{
  "model": "contrastive image-text model",
  "dataset": "rendered made-up planets",
  "train_examples": 195000,
  "image_size": 40,
  "crop_scale_min": 1,
  "horizontal_flip": true,
  "tokenizer": "word",
  "vocab_size": 28,
  "loss": "softmax",
  "embed_dim": 256,
  "encoder_arch": "vgg",
  "encoder_norm": "batchnorm",
  "encoder_activation": "relu",
  "encoder_depths": [2, 3, 4, 2],
  "encoder_kernel_size": 3,
  "encoder_stem": "deep",
  "encoder_widths": [64, 96, 144, 208],
  "encoder_downsampling": "avg",
  "text_encoder_causal": false,
  "text_encoder_width": 256,
  "text_encoder_layers": 7,
  "text_encoder_norm": "layernorm",
  "text_encoder_norm_position": "pre",
  "text_encoder_activation": "reglu",
  "text_encoder_mlp_ratio": 2.67,
  "text_encoder_head_dim": 48,
  "text_encoder_fused_qkv": true,
  "text_encoder_bias": "none",
  "text_encoder_qk_norm": false,
  "text_encoder_parallel_block": false,
  "text_encoder_inner_norm": false,
  "text_encoder_positions": "learned",
  "init": "kaiming_normal",
  "residual_init": "zero_last",
  "optimizer": "adamw",
  "lr": 0.00099,
  "beta1": 0.9,
  "beta2": 0.98,
  "eps": 1e-08,
  "grad_clip": 1.0,
  "ema_decay": 0.99,
  "steps": 18900,
  "batch_size": 256,
  "epochs": 24.8,
  "lr_schedule": "step",
  "warmup_steps": 370,
  "weight_decay": 0.08
}
Rows from block 4 of the text encoder, named by matrix and row number. Rows with one number belong to one attention dimension. Each number is 128 + 24 x the weight over the matrix's rms, rounded and kept within 0 to 255. All counts start at 0.
# q: attention query, key and value (stacked) (text_encoder.blocks.4.attn.qkv.weight, 720x256, the q third), inputs 128-255
# k: attention query, key and value (stacked) (text_encoder.blocks.4.attn.qkv.weight, 720x256, the k third), inputs 128-255
q.53 [117 154  97 119 121 148 136  81 132 160  94 136  68 150 137 139 133 142 116 106 109 124 136  92 136 124 110 132 118 139  97  77 142 120 117 127 141 123  91 126 108 115 125 125 121 111 104  99 137 191 128 148 137 113 116 137 164 122 122 150 102 106 125 125 117 137 151 139 121 148 122 159 137 143 127 115 145 139  66  89 149 110  97 118 113 141 134 154 148 146 129 161 129 113 149 129 133 153 131 113 139 122 142 111 117  95 152 110 121 129 152 102 140 137 162 132 135 129 158 144 169 122 103 132 130  82 126 104]
k.53 [136 118 132 122 105 130 134 122 133 123 126  98 117  89 146 125  90 113 146 110 113 150  90 135 162 141  91  98 126 135  94 105 138 119 133 143 148 131 135 110 163 193 126 122 108 120 134 112 143 112  94 148 117  77 159 120 176 109 155 150 127 110 118 127 165 117 180 131 145 124  99 154 145 159 146 133 158 103  91 142 134  94 121 148 120 115 126 112 107 144 112 126 120 153 127 120 150 141 111 127 127 144 115 128 111 103 117 108 131  84 125 136 137 145 148 148 156 124 103 107 112 128 117 118 159 108 140 124]
q.54 [135 106 166 160 135 113  70 168 143 109 150 126 169 138 124 113 136 132 135 141 142 124  93 133 127 126 164 117 137 109 127 150 122  95 127 129 116 124 126 155 149 119 141 117 142 123 149 143 141  97 164 123 107 162 125 152 115 107 131  82 121 169 131 153 101 141 108 105 152 125 119 123  99  93 157  99 144 118 159 146 123 130 163 126 131 113 125 127  93  92 161  97 122 127 103 137 102 111 126 102 113 116 155 131 165 148 125 175 143 110  90 157 155 106 100 127 119 136 104  85 122 175 103 124 107 145 121 151]
k.54 [115 136 143 125 125 131 143  85 131 123 146 170 129 142  90 105 159  97 133 152 145  99 149  94  93 105 177 122 108 141 139 173 126 117 124 100 135 126 142 149 124  93 137 136 157 131 140 142 101 108 126 136 127 124 118 170 118 125 118  89  94 143 138 118 140 127 101 128 121  77 165  87 130 111 132 101  93 165 126 126 119 113 126 127 119 127 117 174 141  97 134 116 119  78  96 150 139 114 146 148 149 138 135 118 127 139 165 115 109 178 149 120 121 140 131 148 164 135 156 156 141 125  98 144 103 135 120 117]
q.55 [166 108 147 118 102 122 126 114 112 128 117 126 137 112 116 110 126 159 124 110 140 114 121 154 117 129 142 111 133 141 167 165  88 123 118 119 146  91 134 131 121 107 108 125 105 118 153 134 136  84 141 110 114 153 113 160 132 118 128 108 156 137 106 137 148 143 144 123 102  93 100 115 111 110 108 116 121 124 121 168 135 161 177 136 136 110 111 123 127 104 122 120 146 126 106 153 112 104 113 124 134 139 157 155 145 132 124 130 151 109 128 139 162 141 128 146 153 135 103 130 158 136 115 113 141 139 145 123]
k.55 [119  99 142 137 114  99 172 122 119 114 129 141 121 114 130 130 127 107 124 133 169 123 108 119  89 136 152 106 123 129 149 156 127 132 108  97 130 124 166 120 103 118 160 100 147 152 172 147 159 157 107 134 111 123 144 133  93 152 147 101 121 148 102 134 115 141 137 142 179  97 145 132 161 117 129 122 121 118 128 120 105 106 122 130 152 155 151 152 131 102 116  84 132  95 121 108 163 107 144 160 101 120 134 137 148 162 144 136 111  97 117 113 138 127 114 130 139 136 153 133 100 138 106 147 119 124 108 142]
q.56 [147 117 129 105 146 116 105 143 158 116 165 136 176 154 100 103 147 115 112 137 103 127 103 130 144 120 151 141 167 115 116 152 147 135 125 129 118 132 142 136 143 154 103 151 131 134 108 130  81 127 170 123 135 128 131 153  81  91 151 133 123 155 146 152 118 166  89 140 120 117 128 138  85 125 144 121 145 108 182 124 113 126 169 118 120  84 118  88 106  75 137 114 140  97 140 157 106 128 141 129 129 125 129 110 139 152 135 154 139 157 108 151 122 120 119  85 109 125 147  95 103 150 141 135  98 127 108 149]
k.56 [134 145 119 104 166 151 126 119 115 114 173 131 159 172 128 138 159 115 122 180 118  96 150 147 114 108 154 158 104 128 133 197 152 162 132 112 142 150 129 125 118 136 102 122 109 104 130 154 102  82 125  96  83 140 128 125 117 119 131  97 146 124 141 123 123 136  97 135 104  93 177 121 135 116 100 161 111 156 128 103 119 147 146 120 133 131 109 105 147 101 109 116 125 118 145 129 106 109 144 142 130 124 112 116 131 141 161 136 111 168 158 133 130  91 146 106 132 120 160 132 131 160 102 123  94 131  97 146]
q.57 [105 111 152 124 148 104  96 151 112 136 145  92 113 161 154 213 129 137 128 149 120 149 125  96  87 124 130 109  82  73  93 112 153  97 117 142 151  78 106 120 163 138 158 143 105  97 148 123 111 145 118 156  71 138 130 118 134 124 171 112 133 127 113 141  65 148 115 147 142 178 134 159 106 162 150 138 170 120 145 103 117 116 117 139 128 184 144 167 123  85 166 101 100 167 139 113 162 150 150 134  90 138 135 151 149  82  91 137 133 133  80 157  98 114 123 150 118 112 142  88 142 181 115 170 112 158 152 124]
k.57 [119 142 122 159 100 156 132 117 128 156 105 162 151  98 131  93 110 134 118  97 122  94 114 124 101 163 117 170 146 133 139 101  95 147 140 140 175 122 123 111 142 103 116 111 113 125 105 101 161 129 116 125 110  97 143 155 132 154 144  92 162 152 150  95 133 126 157 164 158 104 113 120 123 113 123  89 140 166 127 136  92 115 157 146 122 128 153 163 144 143 133 144 125 105  86 126 159 109  99 146 146 109 145 121 153 143 116  88 117 122 143 132 148 175 138 175 142 117 113  94 147  74 102 123 164 101 167 100]
q.58 [127 155 115 122 103 139 157  86 143 158 102 159  72 129  81 102 157 139  91  87 114 157 180  82 115 163  91 151 124 136 136 114 116 146 128  82 134 142 104  97 107 145 116 143 130 164 108 121 141 135 127 101 193 113 115 145 128 145 100 158 100 100 140 109 199 128 151 154 109  98 119 130 147 122 112 128 111 155  64 120 132 135 106 112 110 121 119 124 131 199 103 174 153 110 141 142  84 158 112 118 158 120 105 108 116 143 130 112 128 134 151 110 128 169 152 136 141 137 167 162 139  81 118 102 150 121  99  96]
k.58 [118 107 112  96 143 140 129 137 109 112 162  69 128 108 153 123  92 111 149 141 128 160 105 150 167 117 106 109 142 136  59 117 152 116 111 150  96 120 113 116 126 159 152 135 135 125 115 146 110 140 110 128 110 140 128  57 163 110 156 131 121 139  79 148 148 129 138  92 125 172 110 189 127 155 166 125 141  90 112 122 169 120 128 134 132 135 131 106 123 123 135 112 146 175 199  92 154 150 162  98 131 101  90 157 142  78 103 146 116 140 101 122 114 101 102 119 103 132  97 124 116 140 156 156 102 133 131 180]
q.59 [128 111  99 120 168 118 100 122 145 118 122 110 125 162 154 161 113 113 148 165 118 141 117 128  89 104 112 132 112  95 128 108 166 101 131 152 136 122 136 117 139 156 178 143 120 143 121 120 125 143 113 147  94 145 150 102 115 128 171 129  99 146 110 119  81 146 118 145 156 144 124 125 137 144 156 133 136 126 128  83 159 105  92 108 130 125 126 115 129 106 127  80  78 162 151 115 154 144 134 123 109 104  97 124 140 124 114 151 116 123  99 142 102 118 104  95 123 111 111 118 120 139 157 164 137 163  94 154]
k.59 [121 133 120 108 133 138 112 117 165 133 125 159 135 114 103 137 132 151 145  97 121  94 144 139 178 141 113 155 118 123 126 130 126 127 131 139 129 187 125 135 134 127 111 136 122 151  80 114 123 128  99 107 132 102 111 122 142 120  99 133 126  87 164  98 127 113 103 127  83 121  99 148 118 129 109 125 126 142 118 144 123 150 121 129 121 112 127 121 168 168 118 149 120 132 142 143 124 146 131 107 133 161 143  80 104 140 136 126 117 129 144 107 126 178 117 155 114 113 112 125 137 127 131 107 169 118  94 105]
q.60 [107 165 108 153  82 130 144  93 128 131 113 123  92 117 109 119 149 160 120  92 115 128 182 118 134 147 130 116 121  96 142 113 109 111 104 117 164 108  97 130 110 109 132 156  97 146 136 122 155 150 118 157 154 119 107 140 149 149  88 111 140  90 124 127 151 105 131 120 122 137 127 153 162 133 102 125 141 127  66 147 106 140 103 123  92 133 103 134 162 189 131 149 125 135 109 128 151 148 148 130 146 161 161 153  84  95 154  89 104 108 136 130 116 167 123 168 165 122 128 140 170 124 132 135 155 112 125 111]
k.60 [ 89  81 152 127 128  99 137 143  96 108 104 118 115 110 145 142 114 155 138 124 142 159 103 133 137 151 122 100 123 140 123  91 135 106 112 143 173  92 137 100 154 134 133 124 131 142 142 115 179 150 123 128  99 120 148 121 155 144 167 150 137 155 120 108 137 143 182 137 144 135 141 128 117 149 137 108 169  83 152 120 117 135 124 122 131 106 139 153 101 120 120 132 125 141 125 122 157 124 113 110 126 102 116 141 176  88 130 127 120 106 109 141 128 133 105 161 129 125 117 102 143 109 114 164 137 102 161 120]
q.61 [ 87 119 136 148 103 114 150 159 103 117 101 110  84 148 168 180  99 147 156 142 142 145 123  98 101 124 116  96 104 122 117 108 126 108 104 114 129  70 131 113 146  86 154 151 129 101 176 111 134 168  71 174  71 126 173 135 147 148 135 125 146 117 118 130  79 133 126 131 127 167 156 149 134 169 110 165 158 103 129 112 125 108  95 143 113 172 151 177 139 127 143 101 101 147 107  89 162 112 125 125  90 126 140 163 160 114 120 103 126 129 127 128 104 115 113 129 143 130 123 112 141 153 125 158 141 140 160 127]
k.61 [156 126 135 151  91 142 147 102 101 138  99 146  87  80 116  82 124 149  98  90 145 118 168  96 106 180 121 125 118 118 143  97  96 108 146 109 171 110 129 125 138 105 116 123 138 121 108  56 186 144 166 129 142  97 136 152 114 117 125 130 155 138 114 102 173 130 181 132 157 129 109 142 133 151 131 107 154 140 121 144 117 125 125 126 129 106 156 163 124 134 144 133 125 126 124 136 129 114 101 119 130 134 137 131 166 109 118 104  79  76 122 150 111 157  81 160 144 136 111  93 105  88 104 153 182  89 167  99]
q.62 [127 108 131 165 142  91  95 171 101  86 147  83 123 138 172 181  99 139 141 146 143 156  90 152 116 113 167 114 121  79 131 112 155  89 137 137 128 102 119 123 161 116 158 155 157  88 177 123 149 133 133 167  53 144 143 115 140 135 172 127 110 140  96 157  40 148 140 149 155 149 141 158 119 111 158 134 148 125 174 121 136  99 112 113 151 142 152 114  77  58 174 130 105 181 112 132 172 119 164 116  72 143 145 121 186 105 105 159 128 109  73 130  99  83  99 128  98 116 128  93  95 163 118 163 120 155 150 127]
k.62 [106 136 129 145 106 141 146  86 135 136  97 171 134  96  90 110 154 152 145 100 124 116 147  91  89 156 144 126 116 135 176 154 106 146 123  94 166 154 114 146 125  90  83 110 147 121 121  94 161 127 142 122 119 105 125 142 108 143 119 105 131 126 175  51 132 157 113 134 129 101 122 118 156 115 109 124  98 181 141 141  98 128 152 147 103 122 129 170 150 120 127 148  87  94  90 149  99  90 115 150 144 176 170 102 146 126 162  96 107 136 184 121 106 152 134 170 153 126 148 142 146 103 113 117 171 115 154  75]
q.63 [144  98 138  87 150 101 123 162 153 138 162 134 181 158 119  97 143 135 133 160 142 121 106 126 120 134 131 153 156  92 116 112 135 131 123 139 102 156 139 122 164 152 132 125 132 158  97 131  98  93 161 105 141 151 104 144  98  86 120 154 108 166 121 153 118 142 122 127 154 127 107 117  76 127 129 111 146 110 146  81 125 129 142  97 160  98 134 103 100  98 127 125 132 102 134 125 115 127 167 128 148  90  91  85 151 152 129 146 166 143 138 138 114 131  98 125 116 134 104 132  77 119 169 142 123 125 128 149]
k.63 [161 153 115 108 189 152 103 125 130 126 176 133 155 140 116 130 119 105 113 145 114 103 164 151 131  85 139 147 157 158 116 181 130 166 114 137 139 155 163 149 125 141 111 170 124 118 119 169  83 100 167  71 131 138 117 100 126 131  99 122 119 120 145 113 164 104  89 102  77 100 151 142 107  76 100 141  91 162 107 123 147 138 153 114 118 120 131 101 138 131 124 118 141 119 154 153  77 122  92 133 148 109  99  80 113 190 142 126 135 182 153 136 142 121 162  79 100 125 158 153 130 126 125  88 103 138  94 135]
q.64 [122 103 145 161 147 120  94 181 134 135 158 128 157 122 144 159 117 129 125 141 132 123 106 165 117 110 153 108 151 113 146 170 145 120 130 143 138 132 123 124 129 116 138 127 143 107 147 151 121 109 156 118  97 120 151 151  83 133 148 109 142 150 134 120 115 158  97 139 132 149 119 115  99 112 129 124 123  93 162 150 121 133 167 161 145 143 139 105 116  74 140 120 111 131  92 137 130 129 101 119 115 157 151 162 138 154 129 159 129 124 102 152 150 102  89 110 140 126 115 115 102 117 130 121 130 153 127 145]
k.64 [124 139 130 140 126 128 142 121 128 132 107 154 131 157 127 134 141 135 107 166 144  97 175 141  93  85 147 140  95  95 141 154 105 129 144 102 115 135  93 124 117  85  99 129 154 113 132 124 116 137 139 120 126 151  90 170  67 148 106 120 135 123 141 125  95 145  93 109 134 117 158 131 124 108 114 131 112 136 152 123 118 137 107 116 103 103 136 144 121 140 127 118  98  80 126 138  92 129 135 166 142 141 166 138 111 144 130 120 138 132 142 152 104 127 132 134 128 120 173 161 147 153 133 145 119 148  97 117]